config.toml
dataset = "telephone keypad tones over noise or synthetic speech"
time_shift_ms = 100
hop_length = 160
tokenizer = "word"
vocab_size = 20
stem = "single"
rnn_width = 256
rnn_layers = 5
lr = 0.002
shampoo_beta = 0.95
eps = 1e-08
steps = 1000
epochs = 1.6
final_lr_fraction = 0
weight_decay = 0.5
Rows from block 5, named by matrix and row number. Each number is 500 + 50 x the weight over its row's rms, rounded and kept within 0 to 999. All counts start at 0. Numbers have three digits each. After the name is the row's rms in percent of the matrix's.
# weight_ih_l0: LSTM input weights (gates i, f, g, o stacked) (model.rnn.2.rnn.weight_ih_l0, 1024x512), inputs 309-411
weight_ih_l0.95 087:463545406481595521366555489457448581530450353530488572501532516530565537457585569545446549539474574458426494518553468557591564453484395478472600533464503440450435556463499448529413428450565578537526479558524585586562507520559428500488411521458563411576511493517571519448489422522455570506543586456533421498511
weight_ih_l0.96 104:508535393575469559488474552542576524567567430487564412392491536495480467523505534589439459551500576410466486498530521479442436534521533516552526532535433475503509522577515416428495566491562546534490515508554526472559572502399524491500516491550416468508476584543506549455647448544492526585532489467469444457599
weight_ih_l0.97 090:398454393461517422469461480483503546454442541500572447560478478470558572563480617430421498574540492504493449519550451499438497471415555429597471575553546467564546510459524517453553451457517560518520436478475561559484489432497496503444462547500602540505439458466504484486508431502480465532417472576445556536487
weight_ih_l0.98 097:505486441496557486501568440436504559516521421439511513494569562457454519508433536508451434559499449381562539482501517451457543501450604455441535475460471464493483503405455513505457487465524590526624394514511508414493460550497560491505467534520490496521483507459535628395462510485515472579503450597479540513529
weight_ih_l0.99 095:450446514552457576398536532466466528451456536465550450466588392512557458436535446551497549480516548541493379488538546546534500527491459469492520455506509585480466509479506468521420484561474551524484490506537451638508485516417491456487517473584450464489555463550546549536438598515563541526487488468490509536520
weight_ih_l0.100 090:500503491500528490517451541539436569558434417535530521500436548482572452571470482520427440590480527475453507454465477392481534549546462512472489551528536512498544451583479539548583483550413560590409470461550457498507473530543528562488542457499508563475458519480468498529468644597478473540504524567481467540534
weight_ih_l0.101 097:434526486512471503496520513447514569452530547523503450476403535432481542512500551459478487588558436485546450524525510548490470530551523569567548493522501449572509504522488430622520574442573549572578503446486521441449523537514484546395492493418575521492509409578470481575485500523483497493475464464501499446439
weight_ih_l0.102 097:516486542362450492577554447486372544485576493490537569506491601500543529569411538397553409492528554471612494437454390556442454565516535497506514393503408512516427492437548572567462501572476502576477608417559469609479526470481489542521430476544461463443492538504545470469517467541533414490516531492473506474424
weight_ih_l0.103 094:439494518495487507490539493522506470444487532482522433543530518584504518491539450513496455549454504532476492483495487534475430508458417521585553525449555448503474477468460421398455487490458408432560489459501460559436493539516610501519508486562470568451517542496440420548434489489501395547516528499438504443464
weight_ih_l0.104 089:523538536472534483511531444586506473489566486458449493447503589506518493473478571506583516586487507494593543559511527400500443496497542510550446456513527520515435524472448499499528470441553496488474457532470552549455498534463444435461537512485560521553525521436437537465498443571560534440548522474499507417462
weight_ih_l0.105 098:499420559466489501435534512453436497555425546516484547419474424500524499479440489475437508447517521485487433395454589575469539536478510504595504464566528499519362430535510451548521454546571475522558483562538525590561589447532505504525502490572511474410435520528526471488450414495473416357512444480497533464512
weight_ih_l0.106 135:478509565464533552496484464517564493557427598539480344513487494469516565497478496482514474416519598502518551433519426556430492530503527501544508492465530536532494413475506511514564491552503549502509472532557534442439594530476495583468515437437464515365545475533508458455587498458396472581517448524531444450535
weight_ih_l0.107 113:515496515464543523472430484503450560562458524416431508499399497505612506454429494590566378435535551481504480529562346493529543552522434494508459571455518550547475494439562438505510503439452448566469540484544446431545452458563604523523491503458578503487424437460484561510572411490480478396487496564528608519512
weight_ih_l0.108 094:527482384461443464475435496445479449395491589427562416417523476505565590439477618503496526512514622579466480547437494492481406400474464486540531542517531513515499540493459483488572490554489507509441516526523528551500482452518592550443544519584402497532446479468565646468603533505437481442550422592564526581524
weight_ih_l0.109 101:539526541633385493494483501468545430590479585491434406522505461484483560514468484472501436421461469434456488511490500565515460521407495553474515459513547537556554544541483496524568515471525517433502458465577504411540506423533563458495491492556598449520421504527563535561519529513517540394550540562558512508509
weight_ih_l0.110 103:494468538466550561407440491535531513454481621584569438520512402492499474513485399458604457623426447496484526495512583527515432521563504444548481478591507542548530529582449496498479493550562499457440460541403467533571563528582437502406524428453558530540522528502501450560458570481562443533452392581509521494440
weight_ih_l0.111 111:521533495403546449509442403521438380445354627545422510453516513508454483433587483556524535491515510532452494488515584532437537465555438504561482521476509461447515474530495574522561402603445503465548539494440557393500485610550538524457430455582442491444457413585531591532539501488508444434411477505462454510551
weight_ih_l0.112 109:495472551565494500539596504575493482597570454544432486568545442391540419501515523465517500548554506482450364557538535563476448526521452558497534448499562459547492440471540477459531533407536456535469516463537534503484529493554536438453511466579513437582529555497455458531451491595414562499448454560453460448472
weight_ih_l0.113 110:502483452424491499476492565571392401426466428559508423436467494694460496507573438585558515570482511547466458461506489495485529549526531471490558447546511545447513531554457472483461511520543466487562515619561562500516498537405455482480567562529576544532510525539605538457558466459542566453544541405514479486445
weight_ih_l0.114 104:525572468450460515501432551494566500536447563468487541470519511435471476464422496534520632546551495453478549604502532506476559488501553590533547452449538513479439537427439455499620551503485392481528464520487473446481469476530442450535525445413469438560625482508531459525539526528522536525491505656470443445501
weight_ih_l0.115 100:513502489436522463499535495516503503581518582542485416480484461555493538480449500486528558427579472605551478452480551477442553555455411476506479477455514506452479500473428513512480541535587506543431626401525495465529537469537539555556442488435427530421523500557512522444669472530551609441593533605527481538480
weight_ih_l0.116 098:438476485595523511505497445501569483509462509494593435473465586456504426468505480440590461504514562470521413554486562414425483560399490509531498556458471571519548509484499392579439534599465426550519447516447425466569529528501497564460560510474488540454510475476517540526534505602580554437515552472512487528544
weight_ih_l0.117 096:497547488502550412510434466605421450484433551507471459472559431549545494549513462457518485564435493523510482488585547503498478509518538549424420474525539459514508531555517536596405555474490524553551536561566563546491471571469521531471501544404559415440519504555548462491337498561422477430506464523502482446431
weight_ih_l0.118 101:460453563515442514602477511527500521507518541472541473547533438404460533556483413442526484427466496534450444482447371547523493497469555516513529489461603547510450424514494492516561513533569454455543445491476471366561493471549512569536478547502495530506545396489540505451400481521432564404513445594495550567482
weight_ih_l0.119 095:573503548487464480459537406571587504552550608597588507599529572386481557531527457507521476538555434437471528568475445497513439508460525453533561524482553507495496492453402453488525496442505551472583546551529600462495602535456519561492383506545449566508436541456476564493523376553606485497480506567435575471407
weight_ih_l0.120 128:591545520362455423503416590436475514458545448494510462417512482488532468483534433465525402542586526539471458564502494520554507498640489608533499493629528398568457474518577454417451494446518493566474445511482474519602531538442603609495547456477494459432524459613462505486450421514439483418519579417484471505474
weight_ih_l0.121 097:523508457438570503528378481402413446452430441488555576421487530431667442554492478585551475572489512442544465608464519432540515459485457422583511567455521550497462492425481379495500589453474518525482560559482558527551462549527465444484531596608523573507480495585500535498464526446482574447452513472523507577444
weight_ih_l0.122 099:504499495472531530490373437525425547741473443525464491463504609492455512546460513563465508571472400442473488428477571570519541451501502488491514449471454531510518518496480502573471508412439525490532459551606493551526460588534469525506535501529566433447501622564468579564465488446454390495539518498492479539415
weight_ih_l0.123 081:478514449467470502507553494527443514480515476433480551467433509532497491574493502543411541363470533531504500441429500507505490549525410530489434476533599508569538495445439451477570453434542483500498463469557438603445517559448521439555402564510476509485562536554499454446537440632496501492488544507492448505520
weight_ih_l0.124 123:475464500504436485457468513528526515464507584630444524427475486422607467439473618525511479522487477508520538470503479515532428477434511522471589429534546477535539503474574508471526453516489448518498515480490492490488501532527424533473460539414479456426486452642513476428456387596494524486527557458536554501504
weight_ih_l0.125 100:566575484580476537552509484522390499538543440495495540425532421504577545541538526490520539480609499556519395573549463465540475466563529482461587508586534463561555474440505541506478447476541601519522470462558434422593586496414417588556487464514471491430549528473551478473461471454455565537486406456539480473469
weight_ih_l0.126 101:481506474474435547508487495443512530501490500474454445442441505497538530556454398490490516497540621489442408531522504537498526477471535521440489519433529502435600509549481406538532498480508448522460435514554574564492539488411472588529545536513507441526566511473532514602561544457408507477452422508526441458492
weight_ih_l0.127 102:468476521474496520545569569476481596551497449509453579466520545494445538535466523529485520562527605544636412563532463563523484468513485554447502513539511489544483491408522480588520553495515447484480507553500507513473477493401533545467460487442521426507421423505615495473510497487422504478481460428461441531471
weight_ih_l0.128 111:563514437536501574527564484525456521400464479476567516631533556481466469500507566548442531617503462481514506440439459461527572436493468494592442486455380525522439417501469513515520533431504511488468499398451565591527535452537493398481452494584527483547512504552508531532520511480571532505450476485459456517512
weight_ih_l0.129 092:516523420345546554509519461416498527485544582599432553473415573474433440447461448514589541456590443507466472621447526500520414514521418427431557364535535580532500487526455602446375499457479425414490537511577490560548499583477411557486498575526485527424478472476582523550542475510557475430483444515483458548469
weight_ih_l0.130 103:487562368492655521545421505459436485557513544513452581442487540556434414407609544452494533576527544548523547484499486387448498564547502473501477510464564506463450466531519503535489521534495501530494473436510484496551442578472599398468478474533539504475501545466594498458529510593359451501529463469463402591466
weight_ih_l0.131 102:558502579379492391480461606400601493483563464503456490569477497409532422466511482503599510403561470560503479498484548498543464495442476473548493481501509528487487418538474451528452398530444452582521534462565493446425505508438549490542516516517396501590492478526499542504520374472461468498562500451536445504522
weight_ih_l0.132 100:525528563540509459454468554571416484571479454478442552482468431576505490556469580567410560486438445428562502558485473539451496542601457375419542447495465543537425476486525588431521480530542450473546495477519527549445424475453491548476519483542533560454444488480583529456472481529516407498541481464518534496528
weight_ih_l0.133 105:486562517477488546494424541510548496490520560497541441421541535437532358552471475507495571553458540447532494473497499396596444498429576481473452437592557443451493581474437451510505435432484546514431568555562476399506445449522517530475482426455373512477479591604422458485468520464395494503565531529456442445568
weight_ih_l0.134 100:539550463525481491469487429485537511502489510497492515492454417512427529400463520454422558511544502545522519593484429504389456559567551434533520431500474459558412510496476490572540619544474497533539546485570472486504502544425444531566484525417462492572459605443511387492400539462445449541499526502488452511468
weight_ih_l0.135 124:560515591516521467505551447513496464507496570533540528560527495357531570505581488485449551530527488450509493505500569605483517440447552610411543465599493451522495486508473435463495529446512541461534531494436524546461524491517479544480470424508491485503564476463469530493473506494523525484564463571505518522646
weight_ih_l0.136 082:534614396426436542504491512476494516427449483408507503475479545480586543521533550513496405482514466538553509471517485528459514553445468529508461494464463508527453529420583444533535483568466470425550567507424557553445542582545470331440515556424488458570449519549449525500497508512567506627469493484526426525501
weight_ih_l0.137 084:485537515511509522562497437561533485520470499505576400534548519609567543524491423469461517447493590540543517516520503459523477465543579448477540497542575494493616546562546526540549392555468438424461494568527608430449474517480480481582473550516520548547547523528451479393404499479549551436424457514476500520530
weight_ih_l0.138 091:576472412557410441512563411480519409478643531528547453355527483599450490533484517530491537506485536467483540545527444533503453526555471504537463420534537548520447507422510514514520490507406547504509518447582420466557533471445502523468492413488390558485520447425518492513462480532490435460541535448502530531492
weight_ih_l0.139 124:472531525481523520437508405499471499535463458516586457558520470416535469491428560530508464424507467468553482503518465529528478568471478499548515522512511561501535474467482552512505486416539397548524488531599460550500552554527509501472567518482518513560491484428418520554642542514458472427447492470493499551498
weight_ih_l0.140 100:426449482458492470431490519498521515528515507488445444446519472549505504443490508519491497562544529498450476533519390472452588500481456458512563565503489493536433490505439438627448541412569463506406487506546464488589492502548637520468471456509546539504546548475544480430587400464539544515521434474560500487533
weight_ih_l0.141 093:564493533480550493534423438537529450481463553508531462524437502453505412489499549575541464610613504435490527548503578537483463569565491522591463429521442442562499472451489565613526584498558600516432474582494507480492522472534426409493537527450469426466576546497457442477514587555394570557482463466548516563415
weight_ih_l0.142 097:534471497486411521471378463499472540466428443487601505492469594444587484503477555492574553462559502525460515451565454531491573495603471541463455477475404463500577484553491376484480453494532476528499511527462411523594500436498480522463411471511546499446559472429497497452379467469580459500543470407543518505472
weight_ih_l0.143 102:485454513560463492531516470491505441489467465525561544570481407581574521557563528565500500443443533480408498424510468523553517456440512464526520475477523560511499525429514504508446561487523578425431497531438591492489521569428544408484412536520493578531460459446534552513586489503520502492448507380530555602428
weight_ih_l0.144 099:457481536594434525533537450463427580504494523484405572489443442526437556421523431428440530584539530442467452537452549541527543508673499562505487515502539473507549455569474521461511532540533516482436508468485515536568481462414557590477509401537474437506559500437502477570453557598559511534447522555613463542491
weight_ih_l0.145 113:490475513464433478448491479534576501504582555449416472560487459546560537500474507474489563471592422516487485490522424613479545454482519420585443518476445396499537452538446537544406469453472430486505417493432475436474520583476726488499522426516472500508509435463475435476419431469490434543470462383462506483552
weight_ih_l0.146 100:494590548499571505509566551469522496489505404481477545566380429466459527456476487437610467497585560508526565491489371426563576502553517517447573516467607473535416520455448524476429512526497485543559461523464393655525418516457530467521504518453479500422462469508585561573554503466499465472552497462461494441400
weight_ih_l0.147 115:480426552559524419529463529376481448579563411492569455449564627570552525578509527495487515511475511469613414475485351439523576512596567485535414533516554526454529526422506499526513554395533517507526480516498481491490432570541492520532549569426439418437494486479440435586515455526540469575475574552548510443396
weight_ih_l0.148 105:463483506452435545647409397568452481494478514599450527486467526491508433563513520509465493534579415475589504422442547477459527496446574494593545508527501475552559475441478435519485591534494483531504581554450507506563504555465586501530530554520489479511466499591406502467483621577615531456590549391461491594568
weight_ih_l0.149 100:543529441573464482531547377468516545459520530525471481572543441426408548563490549470403428575466527560579526498414502449534536463509451477523551444575552507608523527448535547583461518518484572487425499490534450463487520439431529551549449438557515445399518449537559515524501465503432499415569539561512569566470
weight_ih_l0.150 114:475459458585497532549493428479456433525596432574478543427487452595514490495516566518502404457550529591385488554464511553556518578516431545498516395623528543458506401425514577486496521515563441544527486516464456527536518440442510549521465454458533533503410455596465477606473536546406527514537420580468488473535
weight_ih_l0.151 100:465436541400572540529442474473464473556418492496445507556488674547531463463451550562493533494590404538442468552524543496474494509590484406521511525483514439518538425520511449464477556473520475469536422458510568441496457502474461490450480626425452521493468471513555467559554438532458524462541549536547462509493
weight_ih_l0.152 110:550498333469491490425462521571485484561477501398520472459472504481555544489508515520451463540437554476425461459562425446496478495607526485522535379422449513507522608419424603526453451488550526488486481511455456476529583525393412504483575524529505504487486573448461586484596533553527454468502521477503481542405
weight_ih_l0.153 113:485554489475477495494601499546475530538550549529433552455527447473533597505518461463569453533558539479601476513433392467393469446589490478461465493422544520547446498556532505489461516448524453547564544503456440402561611497450537529525573507527508516436510425470512496540499526532484458446579529377469493413595
weight_ih_l0.154 101:436473468553637536523442538537475504549603474479444532491556434538472526561422398499498450560417597494519536589539503555550487562403569548558445595412441465540521504528490494472527513439464567478458572510573453576535419515517414484402515436617489466497454507449456519611507504501529459426548613531484444486478
weight_ih_l0.155 111:601521430563559540563468463547501504497490541570451537516556485529639554413410602535532382525462578561455471524457448561457508429535436492527495471447477503509508514511422575537518453444538519562517494498471352512545527507565524556551436511497513525518583552423518569505518427535531530564448510416496419505500
weight_ih_l0.156 097:581426523493417454508455524472480404562402394433529450511467552489452583520494381568472469457557601506468563523543398468530476465526455431420565497543491527368555523475461537468583435631502510422557525605532490507490449578443469618464412442596506603555490431452425399483446505432612444469446576541431437483617
weight_ih_l0.157 101:540505407486515407484481541467464490583531468480519516446443518549544441572478552424445472553526515506626559509547415552573487517558660560496493419586443528544523374506576531594519506495530553442542537593503447463492515485466541435459544443415360415527455550546474518561477435506446587626498523454512460406513
weight_ih_l0.158 096:576522477472502432480513542533501576506487474489453537488543547504517522484500540467480453506455421532599586433511497450558485543545604424440438577569610512450508496472414494456447520514541549505573438460511448566536433514467532495543492554488599439552470418499486572441461568507488367544501528532547513483575
weight_ih_l0.159 097:440541485380493467459522452501443463524501473568412496572421552414547455511459518466489424487502509474481404548556482528475470559488375493653448501614480475468401471551513465492490554400482439407541520530424474438537570581486476474531443503504497459454495474485472444539529484448561532511492527509488482514482
weight_ih_l0.160 096:520494394532550521436488473537554517593559545477469463560450564543573463521457519420650480510495438527515470595574492493489486466522509444470509433492440464453464477503504499472487510480482501465530522452458489505499555424538459494475485549510554557557470439583480561540607460519437368463511539526490510516512
weight_ih_l0.161 095:467506499443535463513498391572492543457579477502391453525500506584723495527448544536549407533448477454476491514498514354480443505440489569417533507413535529508384450445494443561570466579573541494556496527535479510439536507580557497493490533465421510526497568620467533513557425498537406566519525520460538479481
weight_ih_l0.162 103:527502415516526442406505503521580544450515534526440419590516584558549468498540550431492539505425491477514504515451463528484400467415493596518481476537490434411585506566470482548444437491413430467500475504517454551542421471522547494504474494491561493569481610512484488560573511541548544483528528504473464525508
weight_ih_l0.163 091:470553492476532440537468512462427416568498527561428458395533482506497525391459539521478529484541528524459527598464369472517451512524442531463582455535551520410436384495409463552627427534466479423470411484434436591455550546537513444471526491486551514589417572501523501430499459477491517457464431460512473518417
weight_ih_l0.164 115:597544520428509461476522376540460504493555503557513450517460577419501474515578548426534459530471470435470485483504529478503486492407524518517509475515476507496505498529519520510454427494463446529557486538501417592480468552478542449412543565485539521452547488556475565507589348528503484520566495464490490498531
weight_ih_l0.165 106:323554556448524441518533493514479508445587548555469481497483561482572581429524489570488580477488502517536518514419458478479492495488433516573434527406467486415566525411491486513543539523529497467514427495496510483432427510439533591474540446376568508535477498570433484446462460493576543498527500498480586457526
weight_ih_l0.166 105:549538490530582435569532572439455474412452497502492526535450507462588480462504569485450524487455542504435477513548557438526529535447449419398432419556438556436500540533487501453523427546496481465427497537458428578481524467546499541431461530542451496418490492428532438534540457559509490441529536491452508447548
weight_ih_l0.167 106:497494401431467487441462526512512454562457463432528420495587509441496475498556615493471485534565608467652516469506522576479506533533570539451504478489488451434467530504511517541598579458573536603413553475533536534493513484517555593394556462517423447497468545552523512555594429503532491555518481427526477527473
weight_ih_l0.168 101:504454506587478526440427436526468526551461577526558460464498557449580488420505548507459546497529472450554489503453444485503474518509444464491482483523541461415544592533500541477445496477534399461599424549501451453463499575529539570537538402486394455440512503483506467500524449580507415635522473509618513454464
weight_ih_l0.169 084:579496453527450544553503483566462515456508636544459422564492492556415467540460454449503505523442447451595472432431517496445591521517505563540506486565477455492433537539505516525531540453487542527572527462554518482435491520454497511553483492545423452415472455461506586540567478509497520524502463540563557476491
weight_ih_l0.170 105:536470534470453532523591508425466458438481494482532543479458452409409492592481458468529536467560552559422527508501463438458458525507471470448499467467496520490480474560443466459509441545491475498538507484536549456489488493478511602502550577487411512416454512544469398591490504574510582571578515479552602574548
weight_ih_l0.171 100:510500488455444508550490502483506485512439424560392476456486534470603586559592567517527569583495563497433414483497449528549526496587527505434530444541459537523484460524492569542399482443458502488538542472543431634520517516494533565431562522495467530511488511611595680519563398542394519558566480436452450423534
weight_ih_l0.172 105:443504489480482485515466493545566488563457555467368550536496509416571559507459467570617531534471566493484473508589477615517571563491426505577518536536451534494465407434509514537515497416511448450539493586485487417483543553599508473511460507548557434612492451399529477578473432587477510596541483457509453403479
weight_ih_l0.173 098:526474497542490417524414436521491552530578520435474531518544582463427515545505557428512445457490514513521450382547461442503484539521509557420507469483447527558539495547566521501506482426491580541477411510475465516442501466418576541533548521471472495534453439571597573437453462466337520561439422571586551511449
weight_ih_l0.174 092:467396461522503445592546510517531517439461569573504540461432482503510489584431502438408553498524466519434474521514471462425465452493486505530571567497526466506576489577459575524483525455484454547545596616516523544521497535613482510515552520556411528534510489481484495407533457485489476448444499436477549449548
weight_ih_l0.175 084:467414502458511512564522552526472565548451542396614468480459610508518476430436512575582464497441587483412512436527557459529449518566509485554566534404395495444477532471510402539492446489507505488464494541556507485517554527467488483548524484580587465511516503569599448498504440488505571505505559463505552403568
weight_ih_l0.176 102:561427459565570487401487515437426477424482518466530515367489465488505518516459552473407465593466602554449538529527484462546456451650435486476572393494440482479602517461440516509510547520472529470547511475508415456519524522473585469457673477561422547397533596485522503450421548498516502412449520483548578466495
weight_ih_l0.177 105:439479468586535534534532439465473516523476336513496468476503510527476444592473461602501558601516547511382459552515506482486487488503537436519481463592440522462598553556547530458462575597527442462468471527461590424459506472472562582484466447459364599518548552512510472508578502527461564547535549513439509480542
weight_ih_l0.178 107:485481449407537459616548532495444443448502508572512543576449636527577499457587547467440479536466536487523559522515441516559544548496498424602461459533523542498564334540543493493595399513566512493529540379506494377618492562443501463468487435504592463465489463503504514436560473539506505434471521455491535499433
weight_ih_l0.179 097:453586487464456565481577484513544442502450474561527500473482658568521579525479580552550486541443501477505551504530487390503352446460457411467483411578550517499526513449560473566513457502511548519538452572429439561476564421448488460475461515552484515475452424468441486546385542501463524495512522562472621489466
weight_ih_l0.180 097:520551513542457603505480441519552438493536553465560524478551563584511524450529585469462417511533432508528537410407492510438462508524507536471455524531480568526528486521429458514551450495500475442516413551418492544520469552536482406462535470427472457429490420480516545573497425462503570482556452540511470580556
weight_ih_l0.181 095:463505465436504463528544436426470403530595611489434506453553512543482429539466565493438464400519509596507494437538424536539530519566550501599579489519561482569456599503524585481447511453517472441519566548473472569521475472392449544487413495498598487432501374467484484541575405500510515469574533467449486455505
weight_ih_l0.182 101:442494406480533434532508499575417469483480556534479483523474515492523473423459584599536555546524535501458443575565481545552470420473547507551525381475474528376530523532487505514552553514554507493466445401517517469523545444540462481504487357403560469453535552503437476480474545476546446448502371543499506630475
weight_ih_l0.183 096:477511490403419503500471498522524508469500451535479452454454569487605439474515412608471586530468521537366558580513502473497489513430526589525555584457461550535534523476473506407519466546513542455459477478546544529425530466536478545523487543480582553483492518520445483580559498654516489491500522536413467436448
weight_ih_l0.184 100:443513456556551505500436494518508519495508451560546517428523409511515472535522527627535496503543444450479447505566439444521430458513476496481523536473482543522526572498538411490465444588464440445504409543473551508621553426537479560423445413537457397309557471551512607537450494473515527454538445471468490478536
weight_ih_l0.185 118:506481448393573471572511495581523498503546502407552543496558514500533464546416521471456413461506472539585534449541442532522433583586504531492598410526498501511458545503459523467523510443540553503497475431517451420457439539446474508534425499512548408558500453446550441507510428471476534573526523503486555477459
weight_ih_l0.186 093:564467351522457448558434430576633464426407441504411432487420466494436517567530469533560580537446532468530538523556418558506518508467457535553531464529580555526539471475549420522556476435510463564514497541568515398522534545474432391440510451545445528435510555469525562507434539440502495505475510569520482504601
weight_ih_l0.187 091:414580587544452456403415566542538449432449616627586487483508413564563521516490541524613573615537505458542548484473531482507496430402501539499436476566467487460496447426434531583472412488579427475499474515523432553510488521499515543526441497506557490532494553512579475481443509446482482476379548488543391510521
weight_ih_l0.188 114:509518509497501455453495527490461535499534567518498395497463560466554515509527554497545513445483522524542472411498432478510481555475493425562504517491557518568573501459523501478547495466498480440518481574534443531600501543621532498607480508480387539461550472510548512549552537537448445416438461449479501414489
weight_ih_l0.189 109:504591502388554483598447475519411577507464567567457525531460581403553442399468595514491514510534466394505561535473486477499538549477435539491535521556506521501559482397493455591508528458509558559514431475560430407516507500505517504453461485533556443499540495411463555534545498559470536427497556489471482517442
weight_ih_l0.190 110:496542435539469507570525499557474484498457384527514476451535477557518539537555491450487465543444575506442506423407581497520460527438462499451525418477460550534477606534494478463570608513522557519456482540553477498514387492475479510455456491513493537580484469531478530521524572508521590551481493546566517517453
weight_ih_l0.191 111:492497475507568479474437615577490515502505572484519558606514499522527514473533563419558543466551568424527526515494425467438507467487556534513570524501496450511468491481521542542534517417461529540417481503488395590490526476593461414544464428482442453610468524498456485609644462485502510546419540489583520500461
weight_ih_l0.192 096:501497515545567596550506540510498501524552547534472399570435462433563595424440472566524482530481535506422549513506440532509466468533413504487462481469485501502505532451506545522448451478465523561514451538487497455414499549523594508479471509470556458491498464398626524494571382448552472574537550512465529444572
weight_ih_l0.193 091:507514646466507523462530501448493479567481429415537426458563459458482497501465579462502517579508504554414507487476579514477507526537463512507526494450597486482451510472457461445475441449564559421501535501463448493523527561444468468566473518473480433500550516521546493411441565539495505525555441519503543392510
weight_ih_l0.194 097:538491559376504474511503490506517502544427517603439428587538429449500522493549485474385687543559479533470506474527431532536466425437524557585539425487482509482567547503519489488501376390539584471412509406566506431552580557554565510485412500482509414465511448572508558466424454546489559476452490498521530497541
weight_ih_l0.195 114:525464520515491486465507457520506509434520492488390412596493490492521512487543496445488523512434464522503537449544457559510466483583588448576576573503427368449435462547441527469481531599530481408520519505570508629512480519543557472420455501481449401458543456567573513465533622542567554582517460604443473473550
weight_ih_l0.196 105:508508440572503531449458532488475598483501561450443511597484516529489460529472530484491391415591442438551525535510453537524560508356516491540556473551546497519498559495632559474552503516469514542530540362519546461454474529487509542496557504401596488568466449473495463540485498521543576582451531569545564581522
weight_ih_l0.197 092:483500515443575466525546502548553525502460593471475411470514652531544464472460443457524604521526457421523525573439568514435463537423539445420418482505523490504445546534433461570475513471500505563523526432502433492488508501559602445511534553564516537569474464522529551507455446433470427612411435445486454502533
weight_ih_l0.198 090:407589527470476549525465475454410465512464559523526466542552474425479477537462521481460452444410506487472426506524521563463498486598562444567493532488505475423519504435553550505571531548531518461487546544532605554558521562359520541558527531502441553458454457523514494512465555492531441553487452453494478640485
weight_ih_l0.199 098:546524506487493574456548437619523413524494449481500531490508537521537513496482477455524553569563455594572520448494481457534518558486484561442493552448464513564576524576544553526492524420517488525519518518518544543512468534515559557479463495518549576544548444502519473532517424426403523493465481488479549518570
weight_ih_l0.200 092:548536546527463494438554491498543544534520416584405464521464524505508482453526435522521446385558519480448495545454443485489444521519411516474670444499477547580512439458572585476467522545471386499470458483414471442468591543498519508520493542520435500493507408449523503490522461541478534451480547594510558495514
weight_ih_l0.201 100:443600555489556466549545462526582523573458620452421505563541458485560492571495527435487493525535537430562500468528535523449442412478482310387476481450503542405527467444559417486520508554514453451543399537572536631495460524607434570526452542471497550457516441493575487553578547569560449523513531615402523511542
weight_ih_l0.202 096:519557554427554507452434463555424522518537482531423458516553534539521542510491484487559598533475561546454538408501431540588530538500478526504591491432471579470474574552430530535455548447540476485534455572492406517558462550528608476517468436504556578564415453545451551430532505441533415579451519509479404391504
weight_ih_l0.203 099:555466571395409471396492475514539594450416504475425535490569505526520480460488474523447538486522418453570518539531506555506501458563470567445505535593476523469565467443439471600528583520532497449581499483502575507480591462450645478431467482517395438541537431583421484441545460533518412479528509584511513455463
weight_ih_l0.204 128:435510493575444475427575424408393445494452419538503487561545396530427537517473504511493476495471463581575410546446566567475544400517612465473440404509485540490540462588447509520525470433491495505544479495503529532524535521464419612490476496588428467434461480618527549512406593472489512533615461467478498539452
weight_ih_l0.205 098:478510524450449582508551474512496450480339494547490558537452523503536576532452455432536502529577478497431455387458451487493495561495543468559575476472506483584451441544488462506418479523505462551550549476545521471456467468419499507444550608502559445509510485499361552459493494472651501491513624433436503456494
weight_ih_l0.206 092:465472360526502601552576419434413469474499398517561530530440406486527573579461458459493471516477472446567532549556498466554501477543504435585562569495470447550423503511457542506585543582503497407484493476516447438483431503432554488498513493550578511472562494581502517494550508456525393521463506400486467514512
weight_ih_l0.207 104:472429604494530536581657487496477528547547471481522410494543448474496483555468448421434507521544512507494483407533447464622511550473492512531534440445605428529470518457639465506486469582551609456546463496492456596578448514568470490431451448530539482571503573603489535516575561577513542517505557579494543531439
weight_ih_l0.208 101:459575465510598592490433546530559557515470607490605534471440466607428490520423433447587503597482581478515488451466499544508492462488520453541567469462443521522481425528523418481534509481549514580436495506431444464521560538506398530497576522564513514483530560522482447562439587507498492439512506482527542506481
weight_ih_l0.209 098:511530505516526472485556526486417477396526594529537509463483436449541620597476438515419521461513541411625489448457452496433423454617564505482387508486502577420533567474542548498584410492483482509506444485524479531498463454487541499508503541470434438460497488565451548441492468572568563492577573463439460503550
weight_ih_l0.210 099:578507500476495530406552531483489523572441507484508542570481464534429586547422551485524451549561520476396458499558480498579503446418501521446580494431481528482495533534578514415396524550543478437560544524520506476516456403464452457503497588424473478518518535419546516415560543536605499499467408589426503500548
weight_ih_l0.211 094:458463570423493545506426540497437476478505500600501509536441567466652539509446528462506592494458468498430571465535479550535540441355440550482645512445525427501522403493470456506466517437564456411487471455502503448477580418547456482456530485548553562536547464559479501450533488494483567396449466570484436545462
weight_ih_l0.212 118:495463565372477460575443546513436473570435468472460537513490506392681554495552450468493552530531490475394439532432426450541487438514474439469515518434468476506554498475419513506503489406514537468471505479516526593640519563472500391504479483530468534425527513430527480476429511575556455415459532578463496460440
weight_ih_l0.213 098:499507542569494562587524495400566575452348519502482493439527411551396539508482446608568461452513529449423582472475490533432525455539531490482525492514477471462425546476570446490456501561490412510438464566548507591447548505394601495504505455510575453407411568510570489503570539510557493480565468548547547535471
weight_ih_l0.214 101:488481563484527474601382582476462564533461474549470522456476458530548460517550630557472500470568426445544483547437532499401509421519449549503461392463482528570559499471574551553606508519537507455481517562551490419423473479574541466499480486518523453458453456350419419467459469478430485496536445458455486420479
weight_ih_l0.215 096:542513443484455541544551458413465463494421469464564488357586515566504450552497482485521490437544526459526465400529471570502433423442500540495504492552487487469459530495521539475453498505466485458544423478563516577502509520445414550474475537482415467430464519557417483511503553485571504501580461417587513545528
weight_ih_l0.216 109:437591587442512450517572542415486570455371587492465509487491445553522456436398550441426524428568499489525521480507440580470565460548544554569502569437523551517432410478499470531555542554427537535506485520554428465446534606505519538543590555529475427431464507518567531548581540438462532499554384569599576455566
weight_ih_l0.217 089:455489583419504439477568472460573544481483557486468529485574553435509489495554559520493475522522537491484513477529465540489473483433528528535533497570527441492486428550536532518499493495480526468499546613566483597566509441420550456517482574533479471424533491514578592578584544513513473516469486520576422454494
weight_ih_l0.218 107:483563520491422401596436488492528522461383520522500505537539385598491515436462470597416585518532456492541511452568533572488490523437438452580463488539434553472452442546493322462445598604565531491425519537451530478533454527633585402408433514608657565537503534589523552413518453548501561501505460546505504557499
weight_ih_l0.219 101:455502538537499471502404562513499511498482542409447544387427489490458514525445470478542468503548564514462516550573459488461496527634509494570512544535525448523457563416502469453559444480509430541473496512416474516475433489553477527483556465433591500521457444518460497500412444481533566458484479511438522425444
weight_ih_l0.220 102:522527475449528638472463483445481484445454485539562458380490576429432520446539574544501577547489426468449507508543523507491477542569439499536458500575529503528496525532580517473513550434471493517516392535512461449492518501572563458433494525535512544453448555486487503559517442509573532464515515570465582556531
weight_ih_l0.221 101:361492378494526529468581602476463586546484515555508454587537495568509461462527534576528565556526487567500424496412527474441544467477470593522472509449438471568551372487431547430474460464502540457483560557583505606388520440553513455457475507439503474621504495490540560466491483557494473545458553558565523561449
weight_ih_l0.222 109:464530574440454515481448455446545474482528438551553416501462420528427541597466563454514435517536545474482525514430577554555546487514520470523575516391419512526499572511494573551505498474444558508446473467556602586433552435444541652515575562527492532420388574589469517578466508504551502490482509493606494400438